From a checkpoint of a small image embedding model.
Training: adamw at rate 0.0012, 6600 steps, held-out accuracy 91%.
Data: trained on pen-drawn characters of a made-up script with 800 signs, 395000 training examples, 8.6 epochs.
Rows from block 2 of a small image embedding model, named by matrix and row number. Rows with one number belong to one neuron. Each number is 128 + 24 x the weight over its row's rms, rounded and kept within 0 to 255. All counts start at 0. Numbers have three digits each.
After each neuron's rows are labels from the 100 images, of 14848, where the neuron reaches its highest value: "patch colour" is the nearest of a few named colours to the mean colour under the peak; "responds to" is what is common among them. Only what is clearly more common there than usual is listed. The data: pen-drawn characters of a made-up script with 800 signs.
# fc1: MLP up (model.blocks.2.mlp.fc1.weight, 768x192), inputs 64-127
# fc2: MLP down (model.blocks.2.mlp.fc2.weight, 192x768, transposed), outputs 64-127

fc1.487:128142125140095140112158133103103085136119104136126158119135145144090167150066165122122105078132139100120135090120144112173121111140163170133173119127092152120120079136123115066121139127121103
fc2.487:137136159116136091128139109154145134152137151088108150089133097106082125085134117126111110177142102135172095115126111124095141111126113154073181138109154126160133154128127150126096111134146149
patch colour: white
responds to: dark on light

fc1.124:134084144093170141135129141178119130135153073159140092167131137144167127165105151140156122121137109116120130145133139114179099175110163140150092149135090143134136113123166128124132155082137113
fc2.124:091131157110113129134092100142152180127142155122138087115147098096129125101151073138150124126127135131128115136144068152112111140089096163134061128128175139093174148143084080142121077126148118
patch colour: black
responds to: one stroke

fc1.349:099151132126095140155129113140115076112154126169136098122120112139133114133105102153151093092114159087125099130118082127123117136139140126124090137144121169128104086101121126142131129129131138
fc2.349:132139148108143110108162145114127127169124099120118132088166125119139124122134148086121098175167130145187108141043136113140128108134117152050145118152103110166132119114157172102092126105141136
patch colour: white
responds to: dark on light

fc1.478:115137131080151119121110153142118137220171142158121139137127128134123178092150136112165099159203130125128118098143116108132104099122125089129126129123135160124135110093134129129158122073142109
fc2.478:148133109066124117130112144116101165128100133140100110134123106121142097157141118114114136132140115154116121089127098116154115085120074134101110093116089124101145092146146118180104143131132152
patch colour: grey
responds to: dark on light

fc1.28:151143138114092121133158134156126142146127156139096095126142116124160156155137113108121098129125128132135114145114130115120129100126120123129125119112148114149104110157148124134113133106128116
fc2.28:133099161116143087082159118141157123118114131126146101143141103150120112138139157139151151119105132120132134152140135110100109103142155139088136161107122114164125141089160158139119126122130115
patch colour: grey
responds to: dark on light

fc1.382:167142145101117119126153121133120153147130115124127120123150093147117166105146112106149123162140133129155116166112134121084138077179081127140152139127107136154138119126144120106141162105157088
fc2.382:152099131111108138104148074121159112128110132154182114159117160131180128167135117120146118089096127101095101151120114103133105094125178081129107158142106103127096143101141152136140123133121092
patch colour: grey
responds to: dark on light

fc1.645:147137146132136110151119136121166145158180139120130141081156115138145216083142127058142105118177142143112151135114120135128109138123104119086128133167170098135144141113129120133143143110153139
fc2.645:131120116104115150135120147115081103147139127134098124126154164099137140134117103106107091125123133116140097113092112095143162106113143146118107098155114137125108085146128129129132098100130137
patch colour: black
responds to: four strokes

fc1.411:150132137108088157104136131115115133122131112166146135122122115128169144132137125089068120141149143181156138112091140106102130131137090119131129138144071122128103087137157112149127146123141128
fc2.411:161111152107136109093138093129108164106120142122117061181116066141160150132155152134126162128118123142148147098125131119095126133096132135139106166094121106118132101089168121165123147149119108
patch colour: black
responds to: dark on light

fc1.366:127167141101098147112121169131115119129138050189144121117127116119133151154138130095058118146142163157147118101102139126132141113104110107130084134180035116137103120141159112108138115113146137
fc2.366:186111095150128106140148084146109135126089149126129104148093094145167138147148156132130164134127137130154141110135140116113099113126124101113101147127139085122130096122130122160116155176089089
patch colour: black
responds to: dark on light

fc1.408:093148124072141131108126167128108122191154132196123112123118132151137140127155149138173073163174138126136100101148128092180099106136114125108101130174115185106107111133143134128135116099158119
fc2.408:147116120100129138120140133111126168154113126137131111122106134095163135132112124132113139136140115140113131105133097108159098099066120109136092104140101119089129115148120131148101118116134109
patch colour: grey
responds to: dark on light

fc1.703:171141129145140121132148133132171121123103116124158106101071088100105138131145138082143140107124135154113140104125131121149114129147140117110177143158162108118130095160193111077106136135121107
fc2.703:104123151142121111094156135141122101153121092104111126109155154100109143161094129116095123104131143109121105106093138105165152123114130185070133116125100135171102131136117169100108118117152136
patch colour: black
responds to: thick pen

fc1.396:115075181123134144116123144142130131124085111185124158135112116130182107097133127109091099137164163150135075123075089130104120141123108139125133125141145126136107121149154131151118118120138084
fc2.396:151092069180118142154137103104161145112105155117129106161083122119146117148131126170110144096110098102102162081182110123124115144108116101156099138111148120098145143101085123148145124186086117
patch colour: grey
responds to: dark on light